A small self-supervised image encoder, trained from scratch.
Model: 4.91M parameters, arch mlp_mixer, norm layernorm, moe top_k, patch size [4, 4].
Rows from block 2, named by matrix and row number. Rows with one number belong to one neuron. Each number is 500 + 40 x the weight over its row's rms, rounded and kept within 0 to 999. All counts start at 0. Numbers have three digits each. After the name is the row's rms in percent of the matrix's.
# fc1: MLP up (model.blocks.2.mlp.fc1.weight, 768x192), inputs 128-191
# fc2: MLP down (model.blocks.2.mlp.fc2.weight, 192x768, transposed), outputs 128-191
fc1.286 095:410482432482436527476531573442566523465507470501499570510514490542504481479520483514540561584572507437454474480489524459441544519500500449514529542408479499488519520463500515484496476444393540
fc1.287 096:496506472538525553526483400495520465457492496551502512555511585532554550478458549479448543556488549500531526517458463507489510484465545507498524485530559532508434478599477479551457529439396516
fc1.288 094:495548487529483509523546513576536536428417549487488531471500482556536467500423502440467485456451473519488489548480569508530483510416455443489520440515539559490526480482509505416474514499503470
fc1.289 109:485505477477473483496472541532484525575462481443547445479478450506530493522468444507537442554519418539617545518475489504511498493498501513483469498535504481457527479489545503502442555513469513
fc1.290 097:552539413447542525534428538470568476455569480511524509483425441482516465479494523512553440481461491525464549555461525533507482498577504478528487489558581454539434511499423524462520521461533526
fc1.291 105:506458530470500478587489513457455495527524489454518541534487535468451468483469511467500515425446513502437541550504506550484506445548492484490528509454488561520520540481518486513512485506512452
fc1.292 109:474564477542482531537459539526568521583488546575482499459428580580446487489512446516459497471511515546421553493467521539523447513537477486479505439482569580470478431576514494579476419514466516
fc1.293 105:432474564522462475595542452544573503539472556506520533574494496465516430520478593457453465476446450528456502494464543495441444436559503502544508488562476516467480487481470501531546486510544557
fc1.294 099:517481481485480476501413485523506549526454502572519463490437474509470470505463530607527548502524498527484478488441530448497526504520465479504506457518493477500482474520457499497389467488472534
fc1.295 107:477524451471416495593575450532496578498518432483484469452509469567593506501479495547560472534489465515494493550539577487484541565531474536456511528533508519473516565554507463456435495487467461
fc1.296 097:565534456452420504480537532499519484516466526474543597522565436494419398416456474522522527487494511545446550438499560534449546503491528520447588510535462495514477532480528506460471492465381496
fc1.297 091:520563438462586562582428566511510515432496485538496540502465505555506498527474548470661467493436506461463516513466431504498542491550453495499504496468444541496558564481552497503465540468451449
fc1.298 092:479476511485553539523511537486539467535526525483513467489530527537481576558509463542431530476481388522530512472441519568527481527461541506499523582490489546429487478522521534496490519481558512
fc1.299 098:427499503502511492510404454419501496532582494522433499565535574520438486532511473471529467584443546475567524493547517488472541487440532472422514470523480562559612604510538518508477545512557513
fc1.300 105:483490510497503550467536535526468500511434539454513450511499464442517565512557532497493518494504483490515536571465407527509521484541478523518492545493428319465510488525530495516458568527492514
fc1.301 098:475560510562445484516509444500495478531406456471429509508534392514502504489472532565500576472513445451518439510480511539477535494492406485517539445508528474503498633537529528544485522486509549
fc1.302 094:569469521472549505470509586516494447563479475486513506554486506411491517486474472522542569541496451466490512419511418530467544456455450518478504532545523455583481528490523493457486532495511512
fc1.303 101:444505471528510519561526554448571513478436530505516461509521439570458579466475476510493473476423550470456506484575605538527488525502489479491532504584500538513564518520468454465517413551514501
fc1.304 102:509491497480408535493475598527488523429465447537512493503445520557558545470535562474501471577462517552529470502518461528447439473563451503507433524498541530551441552474490534486508426475492467
fc1.305 095:499499508518486538556479548507511478533407520461508470479491514504510476458635540414424474471554474520534493528534536513550489506554542578474556480445476453505444437540517509542521482503499514
fc1.306 104:495493554486467491443457400509515527493484455547444515568514440510515475425514505521536517495489366513488530477504521512510465570525530559463510499467498527527537535557447509537492506470488536
fc1.308 097:577495491431495533496508522443513495530476439488487424502475443538462575483443513482449493406438498429411509467497523519472459509523522450473519565520561464546569549534462506532511489551458527
fc1.309 096:466535512498461488562572500477545477556507499500422522567494570528449557488480477484485459534512501472508471516646506553437447432469532481533457534541470573504526513506514484542503492496577464
fc1.310 103:462494536508476553529535539449571477515521499484504436463471557501551566499504531510508489497533515461502472553395449506527461430551474521522455497450518521478396480566486495518491469542502473
fc1.311 100:492529494433536510580511537585560485529506567517481534452536535465477412446506489479476559476494480568494566516422519524466487520482511519485544463587570493505490492484509520487504444500425493
fc1.313 100:543568511496495497510487451446507496507485500441474587458508500475484470493569432455523457538552502519517574506526431465481451502546539553461488485442509545471460518526514458510462469463447527
fc1.314 096:527544511487474428554457593500527478461509527497490541441494453444423505553597404419552483571536533475419550493555572435500529539518534573533511467499467533468503503516483528429479460435476511
fc1.315 092:547473461497552523537462486443488544512478535470417456416524450516517509491580543493471459439502572525456455523514473527498480480457513458544480503448558486519587489509398506439511531475493544
fc1.316 111:555507467441522538535449496448546494470472470492464513474439499508456471580457546483477522500468552501482481435426492549503559470491478499536532454496561500480512389515495521473442458544467482
fc1.317 100:587520516497498570495543459498504511461451486491444536473509486523514480484561530534510547503438473490556552494442502459532455439534484500556475479528462489515504551557397485485528507502483497
fc1.318 091:514511406505385570511479537508505508480439478429524466420482510522520467538509431453535460461489501476498467430510481479408418533522586539534577573497566473510469439521472526523486473538526470
fc1.319 087:488526574406539479420523589489488502479514524558506522525535492507515508485550519508494528428491571472483459508507478444482544601495429428543555469597511511498516513475432485479494498543515481
fc1.320 096:513493427502501540503483522486488527551401510453499495510504485530453438487490464484506528443486555577428509442467563509446447518531536567474503511480520523550452499597453531491530405467493496
fc1.321 108:480490440471506547401473517534558522462538463481463578503504503489475537525551504505464562498502426483544480536451561476491518505471437485516480527533410519498531438421414470454467470523477582
fc1.322 102:543421517505472522516475523463519516512471548508415433535512573484485508486455422485476545526505511448512481565461460590452479501512516420489477540562482540497463494528494377514507496523567559
fc1.324 109:655454505533514554499502556491562501350504515519542465503505499517425513467502487488542451493513435482523536482540443497519514458481505489490521466570498509509593515443458594407493576483567474
fc1.325 109:503487381464513456482422537480521570507556517509523503505497436473433523445552470544497486490506497556511508499508472563499465518526533523508521456510522498576458535457471516518581542491480482
fc1.326 111:478500470493530471505458480528529458551531489466484545492508465490548512512513424499487512568569469476497558486519519572468483500502536524400382486668478659503480519596464413478498474514480481
fc1.327 097:451535430461587514473533542513562523426433428571473513485560484478503532536478438488469476500553533387478489494526529432463555480488509489574508494493480497490515514500494507453471533491447486
fc1.328 101:504488389541521497428562540541543419496510527502456496479425511488497518482511541449491457467439470486499503445482590490461477440510512554538487501461542560436539480516444536529563488528484532
fc1.329 100:550537456559497468521485530485426512461424458456494504467524493455508529553463523512479513498561487506537451529544484486488499467519512518473499518532496479471505604486532557420451519529512489
fc1.330 102:583567534516489527459518508469539509393490484482504496526494565470504477465480555482486492483501450505499579518491525562514508506495504488565555494467406448508471469476472551475426555536536522
fc1.331 105:554506522610466501484480482514476546491529496471567441519439466506476480527536526454503410539504451498577553523530428569499505492540503469486426554555496537478436514494575503383406526535487492
fc1.332 095:485550446511485533486478434446451559490485510518544508515525503513514472524550529437517413517450541439603495481482473546521517537552553479558540557512533542471474477552465528501481530462425468
fc1.333 099:528454500443515520561568504470488553508464551405532448504486467483483496573492510460537474559485451465500533532494503507508515568536551529539520488412502492484488457458518448523441513509496570
fc1.334 101:483523529501506533560503486524466530472464493505475469433459404515518503463479562572506497441519474495426543442545483510504491514460509455565563488474487510471498522487438471482512506536559469
fc1.335 097:545484534496520524494580489476446544536398391500469481478420453545510479449513523514510523518577550578456477524499543487496516468478494506566528443525492518459470578604540493454437511472520513
fc1.336 098:520525489483492456517476484496477497464510494432504569570548495421453513529557555440537506535534435541460552445547568544482537524439573497567504504448514503580453516530456490480461428415410461
fc1.337 100:461573565469513596552501432484525545507427498477455467493531480500519531528501539487491564443416516546467503487467489520435491535543478496490519515406460526517485512452461492513514489494476503
fc1.338 110:528554430547496517573514478505444465501533432519536429384482487493503484500517535508517491512480455532504494535400494495581485530557464532525512406573512508526489486564545502480436534461527454
fc1.339 100:464501443469477514484470558500533466496492512436530505522508444546511536504515502424435535493523393454453428533520452511590536547481498474457516524504525544486451506511525462452461454548476509
fc1.340 107:455450453479527504555485494486493495496528552467489485561527527475444458558533527471547409525415443473490448512454505497501530540482493499518586498457569542484546497519457528465556521507507475
fc1.341 098:447488486595447494537563503496472454501524474472444439491515513500477500494482507483451562521480498517499494503442535527550518517512519474551530513477544452558507516544453536525531446546553437
fc1.342 108:611552596537460578544474543525501465511551464450458473525492538521448434460477449569480566514537420402510550503429495532478529513464460510525524534512548451543444451563501531529532485497521475
fc1.343 098:482475492536479525472518497540472507446475513510618526504493532441509534461508492502462512546474535483481543377509590551504497443531490509508465579498477524554505564498441482526568467502547489
fc1.344 108:490448443530460481490458494506485540528513552534525515567535507462497463522557501431484429452523493443473477475514543530451518423497524523558555505586532509492455516458519548548474423473525507
fc1.345 099:493559421501426468500445500518542534559434518465486556559499526520538479511533462541481530515457515513554515525450539547558536566504497556534478562483438487593466545533438528483498492485479517
fc1.346 095:450544462487485507489557487408507516475568411490492530443540455607446553579488444576538520520452445532415520522563441513445495505577486525537492516498507491537547459484468461501525497463484500
fc1.347 100:509507507544525590504478530539506489519506498448547438490521571521556506500505569519506450450479502487468517539535574448550546423458537391506569499479512490462434469489552518480520530539513539
fc1.348 109:521522468517558590490570481503519454430485548522494423480502433557511551469555495474395519503486535477516549481423451545547509494543385488473577474536466467448470469473516476458510452451558528
fc1.349 102:505444527444479444558523506548447607586459488514494565463514455515485534475565464375450509519513497503490438535542484555508544529513475501480532486522498493574493462429439493522539493491532525
fc1.350 108:512475601486513492465469511485488450474525502492496490469592444538514521567492475557529495530487463479510480514472517415501539411508569516527515466477517467523464460511442521515533480484552423
fc1.351 098:505553454371490524489525490496476475367567450565469521509504553573541549499513484473432463507543448505486475488525443547480530571483489439546512499450568477543531428506478483525443460545451516
fc1.352 099:508527500585446500533513525502485477467483516426440427560476441510512521467503543524515516559528445456510456439547528524549449414505508480440519454495433467491440386501514565433498417470520541
fc1.353 103:489542550524475492509488536520564476493468509463511547538468433497470466520524517454523475460459501566432527534519553497490495533496491538486468407504503638524460567530523404573432491457406442
fc1.354 105:493485506469479517476542466433515530495443517506421439487536478436493434489513503514526477498537518443419467474455495557482522514445501451481532499495526574455548508535564504474490476430455564
fc1.355 099:484542508500521615544507509530500490489496511534430520515525422487521511429476490518556538514483469499534510501451456469511474483468525481479475502456529512477476476521522518454508530548468493
fc1.356 102:541493509489503455563461538518558560510529488449533506480384561508530565555543521430473481389464554500481473493524514527517486495555501466564461439462471431552493541485441504533499476532580498
fc1.357 101:527511487509519518517499516484489514498466499514526471566594474490480459462548469558506503486470483470504475450483493516517502543517457515515540511466477507489471529484546562593420492563507513
fc1.358 100:517503593504474476504445515515487470501533479530434472522480485562523456426490508514545562551482460437459600474506517586465500500447506449525498516458530490490501437557439564492525494534494560
fc1.359 097:427510513478468548531472521484579515466506488521545519544520486487548544475491502533452528496463488496584523475521510540446420499514505477494531517443503470469427498507499457567527496466490457
fc1.360 105:450466405473484463495504470501471558453523501552532497537521523452511515518557501433476447451528494509519505499438524535495524489502488473551589486543460481540501488455530565518509488455511571
fc1.361 102:477546484465471559513541571563526479515488525514485546493468529519474476494506527570476502546459464434484527494550505504555435575541490461518509560445472555529492534498487424515502481496538547
fc1.362 097:453508508506452498486514476452472553468532513563472467530519534515467491532535508430543439472551540544490529547513472488487506464491497447455496489553502538460530487485477524564645466512485462
fc1.363 108:461482592529565607527488460475500486434517476415525502490555454569537480497460460561509589534430493522501508518467429506470477535474433506448375475509482503501516423579488515467471474515496470
fc1.364 096:415496475519461496503481509457449544478515481529519475559536515478513555414515579410516460483466458511485487504566579477512469532512536495474502499531584544556487520493493498455525463503527490
fc1.365 088:504488510462501461540536535426482417470473490493459437515489566484496450417527554525513534416550481514489448523509501519513479466488514494517534522509482505440565517480433499536485441502472471
fc1.366 087:442520399489500449526490507435465543567485533522500505530434481522473553531522505517508492516469487433464516507512552572535524528486540413421492478546561455459507548458477490491489488567478443
fc1.367 091:546476514561523532476482471540469525501492412512467475518471496568443484444499500472489504569524539475520473476554492486540478440594461501523512517499504517583425429558560492472492469511531514
fc1.369 104:479511574452578528466502573517445490469472497495465540542423508448465465470594556489464536549503532487516487477465462477504564502484487429568544508484445439583502574490485486464468527532491583
fc1.370 104:588513572467504532526494537517557473529510488434456537460521527473529493440535476521480586503458415561500452538385531499423473535507492473426487490489599508572495494467501487576500489470549478
fc1.371 107:432480447461445500559491637442463499506465496498510492459507532559489534539531517530460472508502553463508417507559462501513530487557454479542424540476559479509472448466503519502518451491507557
fc1.372 101:542452412523501421500497552498521484454463477533448497480453466471515539560487524565491528472590438514564493464533430519469515524517530546555492517462485456504517526473483592434477533469494456
fc1.373 095:500488484453485504536462495475512463500475503513445557459540425508514499497472517515488487487529547530491466510490526533428580547473437383483547465549521558473468507468573505460491545511463547
fc1.374 112:611516487463492513506509505479469598521507451492577540475541424576466522479483511466494513483550437561498408547498498533454548497513516494535478558512511491565525480453540534436542493482503436
fc1.375 099:494503421550510461529480500504560505467458550464495560464454471518543491468469472527465469474505528566482517498458502560494446523505411491441498487583517470507469430533443485563546428490547507
fc1.376 090:485491626451453479535546484498531484447577449542524507585459516477502472455525546445529480462457463458499528537492494520535475444551519503481495565538501483507540536497458528557516497475573462
fc1.377 099:539448487524521539494489521536462625498612508519477470483439524523429532520472535471469539493445499519535517565553471509458525528492502461581533537511527494524524540507481420537485461543508437
fc1.378 093:471536509507466504493476511548552510496428536461517519523503417541511494459509425436510478524536449591501487523464509555527544425453476408577529442567521479411552472497482507455499470412512519
fc1.379 102:527560503469504506557483543515534556489546537497459494496510522459484476475550506500509538519479536515505519532481486544455506490544565512453508493474520494455484487543443470493611492502522497
fc1.380 098:492479517547476479510496566462499533484488533492529480460490490473476493517494478507489522545560549481426579458520461499599552490469485539526479552601542519496423538399528570496475471520499514
fc1.381 100:477538536447497432455576431534476530485472510492497558523494448539476407509497504481502484520492537487534498589492530559480540436555487562474510516549463464478464468492527497522489490548491523
fc1.382 095:497561549449467550479476492413490548456572506500554496407533510535512546490484521492491475466523476556490560466566518507534432552501516502512534512453519501461415420495449490469466448543460493
fc1.383 108:560478455526478524530461483506459615469530474549537489525509483513486514494484522447543494569503422535508518525533406543587554628491493406483482556501474546455426469458519490491474545543472447
fc1.384 096:529481487506435542505537509450516473565439469487514524521533495548518463513540478543529505519489483461512460529458451523542430476557503484547491583472542473530488514432493509501494461540559450
fc1.385 109:514515465505511451553638464493451546493454474463485496525486471538495555447498534441526550470430415539542478457450442486448543506481556523524495496526495459549562469503551553530623505433488466
fc1.386 094:502468526502516561496462554501561517405516459476551492536658464509512501533485544525527555517618492513522473524553532495502534499508471527489534520481471483438553467497442514457475533483487526
fc1.387 100:542505456461528481536428516496506522427510482472442542497467504498503520497554552542502505535509515493442508506498483534496529470566380472426519527457477544503520527463537551468514566515512585
fc2.286 108:549485568542474486446513476487410463544487507466502539571489501431570646555429548469519536521488499453482519474553463462490482482491480522482473495489486475525513504485506571475533496509505452
fc2.287 107:498477459464457559516527505483494480457446497449491491482494460486532489437496510502508465489496463496483539411502527464589568477475462520470531561451462519556522476519517501482522445529535497
fc2.288 116:513475488514443476480462456481528476483545460463507462566521514422453526536514451568462497489486522465484537388513447494428520457479522395484513525459480532493464559440480488533518450462524533
fc2.289 108:496528524523495550467549564517525420426526521518506423523559580499527509509513504509478512506480559514504519492475527515470485463531555523505446522522523481502435447317565421500474529499526479
fc2.290 078:533531513523443498533527496495524484467602505386530471485466500524527516484496507466566497553479531507497520500527480545448548512488467457552510547411545503500512483474537490462428512495465465
fc2.291 088:425415444479461495482407552452472480525511547512577493493504564443496474459495553477495508469464526498535485519486456538440507534566466487481509482443481494473558538490529427564472461523486493
fc2.292 117:496446465530469556505514508532495472495519520469497440453582538497532557524477489505470470524559488494501461518525451449563571448483510524520524555511563518475502533475474520463565461508550505
fc2.293 093:487529569519521492527468554496477480442508470501516474493537524508515528518434517417487514487494513491481542591455440473482509530481510457551528429414513462528438526509499576511472467509463468
fc2.294 100:508505535522500493538557535486489438449457517477483488536524520480537553434494493460552469521494459521454496449495516521457506507521547539542443496479487570505547543450507447473551498512469507
fc2.295 109:537505524462568507471458495445453486502507473536502502548480541446516577523529542486471518519513544450468524497499462475514462484451496465522461536467511527521526422385529511553519478514482508
fc2.296 096:518475491533478546514528488496440480505521501412508455480540554507484566545519499470494476541496500385513556514485491488454458412511544503520481511555572525474518414500480506488519473535562468
fc2.297 085:499532477579411487536509466478524494533458463419532499468515472525568519455494462624499517549547475549501521502449515491499492507499473465460494479526513571527563466453451540515509529482503493
fc2.298 112:545536577491503442640515491497486513470519542534503567509543469492473460495507485488517537480539487517488486539431536501485468536463507553524492555520505496523452494513510506457461473497495547
fc2.299 110:487462505534457404516569528494451553403552489517494602547496461467502507571520538510474578472464438484529577496556499586447489461505445492488502477480568537497601458514463512497516425515496531
fc2.300 120:570498475499497479472525476347523429523568519503526539486490502505442283485478514488545549496546495443459522478516498496484502501511551475463506459496553537644502506472511507539479472493504460
fc2.301 100:543458583449518560535506527448499490499465498455464548511474494443496485578547364443549514484472502542445494424527533495458517489602498462484489545518515455515455491529527580497544521529483494
fc2.302 099:540482492452452522479500495457571522438532506474496417441550440517464519490574483543496533550525579537460480601469535493542479519481558478516528562488521546474488403416485503520557415516506529
fc2.303 097:523441514526480471433445492518457528475470446480511428546544526510532511553516472629486496435512523558530509475501476528507503441472487440459519454537482516551547466512452529502422554480520561
fc2.304 096:522624570526481520499475519504498481478539469443492538549515494412479545454495446516599488523484509528494530548490451579469535476453524501462466441478571477472473468503460575502428406491472574
fc2.305 113:461418519465459514466539474514531541472540481499532489440505501503349463503480500572459512522478457574438505549503486470582497492556496474520480510492539503343602503437512494455484495537534463
fc2.306 091:469551552489514478534587505564485529527505477488514521472510459461456519543505634454509454417475545487557521532522512495537463549466510492507519474490473493515486497490533506558444536562517468
fc2.308 080:499480507512414494499497447494424555455503544536506512498530489487523476482451567510491500535520525513487493487456525496421496527586401549444475478451515446564436554462500468462483538472442540
fc2.309 082:495457562601473531575486434494479538483502481478501516472536569461494501475422415397516519477548463506503496562543512505421447494470504467504523490460479535504536506517480519533482476448517626
fc2.310 095:572475573493471583503516492535448519546536499508503533514543487455436488481526463403456516547530533465525537425525544500415459518471477429503534471527460459495477486590448516497509435522522505
fc2.311 088:578493522546459465455500505467430443418523459472530393503480513520493507566494510457482472444477487480538485533623454508551499496494458482507487517404444506404454529477485476526412461568531513
fc2.313 135:563454524561485590533526563547480456488449519499496435492556405462509480535432541440488470508538496560544454489502514476489521509533525472521480506500461497475484574607535481451485501505410496
fc2.314 092:491463449487558480482506513519420561551538525574506455560502543493547442454488566513454577502494527491541522567478559544511554510536518486553500547529585484518484471532591506547477550524505460
fc2.315 072:487507429555470522491494539520491479530502536532492563489492485506457489500390473449516471474466496502491499439535546521495469520513497505492492421497478457573569506510456524440467515544509522
fc2.316 101:475509490505486480496496536545538504505543482415527558503500548510555537447499466543559551517534546506509474495537520477509541565499477405442527500459532647483458550468485482504520506457508445
fc2.317 088:612470545545505562551540511528518524522515588538445458535425448482468469471408503481478523543548600487453520494549535476488549572497467481492581467436475504465476557596501460518460542451442528
fc2.318 084:529466468573469473384486504594447493514603549482539584493512473524494500467462523490476546519410570507531471445545482529465512449452514477522518477426474482555487537515496492466492489463518566
fc2.319 094:496530509535510457507536481454516526553498495581513517431448462619480511516478538527519522478513474441398430563511461462537489463526535555477531442473461488511454558510427466542498541464492487
fc2.320 079:546525480564508493485467497567512495549477496407513494517510563513514506432480482553480516564527521481514573435506539476570481495489452496472514476505573547504531463493525493493542480462535601
fc2.321 077:457487517484507437494455538492485496518490468485486516492510451529456505427462463553575519481523577491526485447536452571536559466536555540512581570463461474493471414577570480462462559455450477
fc2.322 076:481436558517452550548495542437428459414470437527514585522536472506492531467408438461508565496494491523491554492492416479471527505456506506495469475489504536425530595498494498509526495493446474
fc2.324 101:405460531472459501492506483472481514482458489481425477503478483532529470510512516540574490529470515542461442506506503464458559490456474509502572492533501517565432506523466527570534495480499544
fc2.325 108:499475458502461410452509485508508469468488467588531468470439479521470503426443493496538538511527456515462466435513574552538463589550511441551417495565424512527459491487514452513490577538431488
fc2.326 093:543506517516531501484455528410530538444490449432530533512493436418513520503406478470493429543523486528446506471523468507491489435521565523507531479478504432484498499478498521483602478443497523
fc2.327 094:491480490557542507495508445465349429580576513555542514580485502505592569465507497461571516507489481498440512510481524510465533515546502464407438476405490540499459533478538580536550508484479463
fc2.328 079:487524498479474471473463564565545467528492495477480524490547558478515510477414457514580492542639427481607493546491516518547522469576506454513477527469561479484478472491465522512461594431509507
fc2.329 088:446543477504503577468469518504552505517549542497516496494512538459469490492534487562519520481472533487547517507466508502568456474553457465535540487412432562505492491479370502464530559564566525
fc2.330 093:475521491462506592520537457537498449434486465449511466533501461515475553423439459566561521563491580521478462513490505454503542490464490507515487503565509549448480561553487537486518577490528481
fc2.331 110:442478444415484503559464544491529460513455476540468485485557503543526479412471470495552565466511536501507457486494596476567447503567496503550498417536483450545489478327460488558508503546489511
fc2.332 095:489505467435465497502429521471531523450472521522482519510536541549479549484539448541491492507462494526467412517567490590494545529495521530488566508500493552521434569483526461491484461449519432
fc2.333 121:460506487598509523464476527533505460502503477505517401484443530551480426477447492498487522522535484495462600478481500507556454538474481473448501514495460470528453587433555547475486497499488496
fc2.334 098:471523433503500532452559492520487538443534471537515450512490438514487517539402489424487466496447566523463449514527512477470525545447509575491517503448525546501574513497459456518554480455491524
fc2.335 087:458534511475512487477485507452565500448565490446487552486499483564499492492451457461504545505506482476547501476565503524459425493610521495440452504518567480470539559515455549604555541462567455
fc2.336 094:570546538540469475532475472521528653492502532514518431484512476591492460523516550530488448536508520478581409429517466523509482558566508491463467519498431480440496582491535460571496528476488508
fc2.337 102:528520412542521537539492483504528555483513523498471472528408502473544530513454484500473480500531490476459579514476518532494468491553501489495527510489522460539477401666451461444528473503463488
fc2.338 098:501510547480471552477565485501555441473415498538501507570542478542484572423501471463477456491487518536544454423572520543443459494484481439484458551476501504479498502483609520543550505451532554
fc2.339 087:568424516493546491531572487530512578500512478564532493449486571515457474483481597512526483540490466527436514435431493510480528423541519564507518498474512480497563492525513515482591537474512452
fc2.340 094:556470436459485472514515562504453517472487416515504530513457543479482495487522513554452493507515522478498553525570517527450455486538474514547514476518515425532442526385469514413513510461535496
fc2.341 104:524522486499409498471477542508575550568513461453474484549473473534372566554501387547523450486456458480479504522530486500481489481475523481529479506503500491315528501448558481532492465482498531
fc2.342 103:417468440509535505440485513547506478485477582417563506467549494497518543518494510474537502535469480510454409519561545517536416521504492489497461529507519488522513512428457476496506517526401527
fc2.343 100:492502553498530546433468538489521515481491541462462478493487439579495476491485564524552509471482566484479463485462527440586549500396543532491578487569462504484431521492521534543522471486511524
fc2.344 081:552521509426501492548535488516476473434501571525518509434487395555502542416464461438551489490475495488537532518499528573529537491503488484497458453427521479506443519596547536464491521555470501
fc2.345 106:524478538458540494507506544505477505562510408498511489468475586485511479504595523505495488548538500421480516479492548445470497458496490489431514462443537522581561524555564531595461519499511496
fc2.346 076:624424536463439546508480514536491548523467446533551464544526553442492540384497479424506486465587518445510505513458564516437470458516526462467485482449489467485449533470490504495445496532532506
fc2.347 099:483561484502492450451534480496502519523521527512491464509501503500446442525433468466489554533538519452496471475479494506556449527428434473508444568504495504494529543337526522531498453460448558
fc2.348 095:493543528412459486490500512458555517581463513507461479505454559495494473451459523454561536502536474535446546488515530435480529500511482454474480516428539515491485475552513566531468541451476492
fc2.349 077:497455464535483557450445545514518480451512469516531510431500540529518555446488485475477477480432504513516518548472459489440613542448468427497467508449490522556448507556595449456470472452506506
fc2.350 092:411488471525464479486487501526498405496513446534450371570429514484535469505509501572494505426525446479445510488500450454514561511486535396454510482484460578545557498544595452523475457489523378
fc2.351 093:572554543559500452458475502545542528518452440475468451524509513512475499428538537536558503550527483502559487551517443488551488457462533509538475474520471509474472481505472550457400512427509494
fc2.352 101:544452461508582502488468423518553451474487518532525490430475547573529431456510500418463476500519595545447549568494520514487492514497505522530441455499485455509489536444456488511448508507475455
fc2.353 091:460487505546527553476365527512503546491466490513492505507531545486487520547487476401533500523486518527553468506508478516507447453462564510551552533463581462457510553472530505474663451486509489
fc2.354 086:503550466450599452562540503498490469382460518492452558497488505480476490511507679462480516427467492526501464575481474506486442514510491480482491519450503464461577519528558485439455500583487510
fc2.355 095:560516517521520586458544470501453495441509475459528461459507499494557517476523482456525527504474527514506528449535488540563561532433489524507475472538457457497474493642510542509502464511555522
fc2.356 075:522438432521459525519533453545460461483530509536560557501528484515506502474428494561421535645523524513487474481506540495453515563486546493419501550514547474480486513520477512533479509506527485
fc2.357 136:449517559568509513505480516532524507490513495484500564495459498515483564533537481500543520548554537495513498485520480452476511465627526405462444518513519528461522506526524518439615475487521524
fc2.358 089:500481534489542523511459503469450466528481551488588481465523524547524550527475472477471518489459520560547510504563439455507514488444479504498517563488522416500450500512466408461566533497476439
fc2.359 079:485471481545484532463517533466514440481460544617489585525450488490523480448521495486534522512444495488493440493622532502492532488490475450509485503517485507517556449552472484499526462482478484
fc2.360 104:450502522541466514495524497499513440474486596465450420465489455480533492471417554587479527427409523508509460437446497476509499511480566542483471501485439494494453506601507451506508492502502497
fc2.361 096:500481514570449560440467489471544518524390511517504519549507479552495475483433482505476504490463517526478518495458432533428541440499559462471471498524527505490474520561498552526499509520457570
fc2.362 114:438501521483435504490473520471517475492496504514500572449477446526382558514551502575522519490496482598493465512503528504497503529491484523469492494443543543453459475486476489512656459519500548
fc2.363 100:562533478530499501516482363535569537557509572502562554535485536444542508387478507467462535485507416527479499532500441516491532512485558539508551521428454467504478510473476485547435519478499478
fc2.364 078:565519509528544490478509513499494499531538518495481509486495507604472490444494499627440540390452575533514504466566462574548519485545501483498479511522471461468550423529560567503477523545449562
fc2.365 088:523434429453407551485473490501493517420486509401478530487489512418467507550450536519479531547485441565467507428481476562497566420532453510485495462534497520508498544498522482492472505496520545
fc2.366 089:508504423475476458491509563529483512548528544486528492443509458516499504529475502497480539525494507477455446459473525678401524630500457498497419467503533529437539530547487541461505513488502465
fc2.367 081:509434496511566454479542506544553440476472477616509522451476461514480467488488523503512480558484499489500431534484541491516499503522540472484498499576523481507537424466462500480514527537496454
fc2.369 086:480548472501521471508498478489515493498467495482516459403594514550524477522449482549504549466479512409418536500508485460450492486512487537451466550526505530455572493466455550537520538450519442
fc2.370 099:567556441431539575590525490544487433483502544449556488421507474523544473537575443510475495538448513494475486583493412439511518521482469485518504531465574498483486534495459526538453463515503457
fc2.371 106:520457487502575469511509489539542478512572580518447508462501487457449502511504540482510496498456464463462593467483531577484487510445553549477547586493504543523475502526494458520515537487489515
fc2.372 102:473475531534499480454556472536572448508540538525514435490531505525434502464505541421500434479446501544448511508463533486487501555573500486471449453471563509474478497520536448549530472536488435
fc2.373 096:469453479553506479447510551450560531520513560561531446513459480548521463512523513481496524412489465474511557498520485493536458469505523448566449500487554526475439435547407487599521441481469484
fc2.374 101:572533453459520458468504528503561499568486506458452517522465552484502555524511517524507514527453454500568488516469485496530490490585499470510420581489494500544495529470415495517502545549496505
fc2.375 098:526472468540504479462460505500508453584512558493545475499498553522514525501459506507534475507483484486499486522462506453540493514461521600498487558503540598562547580524546525385514498495462493
fc2.376 085:513498623542525483513470504523541501490483461511498463487544508525520488464513533557459528439461483495488546532505468441491523538479546436449526443512491488472574462597528539513469498503565473
fc2.377 103:506475502465509479457505483444529521538641548477493553471473438512481533556507549478463542458501496526510514477531459528464466456521501529519488515470556492515542419539483563527537520467513507
fc2.378 104:558454511460439415469521387495449507485505467460468446615570533430486534565508500499445537440523491496458542388591513492449442490475496464436571500472528493514510511386452509533495486501497526
fc2.379 134:488579485501485489454545558499515479473507562518487572484437492475468478561501565477520522478515573446471572503528523457450459529513445514536479532525529496427466555502509524416607484522459552
fc2.380 090:504529468578498447480509492482507562490579491516485437535521502537488495545515481468511513447506485525544478563528526502479510439443491471516501553444447489523468467367601459530462493528512563
fc2.381 080:509483457529531589520532450440456450541590521553532445511484541513512472506512518487509530585557541399416508494510492469526489474538511524455488488491581476491544451465500549512507476504528446
fc2.382 099:543472498491498500500565494452453527436445526605451560537507527509489480495542504437513536536521430503528498511504488491475508441508487520498517563554463518469578505481449514540514544506522544
fc2.383 118:521546460519536534481494525578467428518512455504544455456517533496497453528502466537494518503498508480542605516488539477510563431418472526513495476518547424536533541315564472439469430487536570
fc2.384 100:506485435432551564473509462585450471507415555561474397451506453558469519517516489515484498483515493572457547503512535499528595553540477491509501480546470466487516502566557520506468500518435443
fc2.385 098:494442499468489490479458499435477491552557568544509516457470575513529485521541513521424465556522510439434541464577534517470519497461464505426519575428516502465426530484472434428421496542465531
fc2.386 084:543504516509530516452474493473408529578569530480489499532524522448553518503489437463505465513556583385462473428487521461498448430503562508451470476504535490477565489534489563490529546534474485
fc2.387 094:459503498495493487548432550519538453536460553533520513482526537464636487462505482542532483481479533513509457445509556537583517471493468463512534439486479635548498517532525500503491525533513514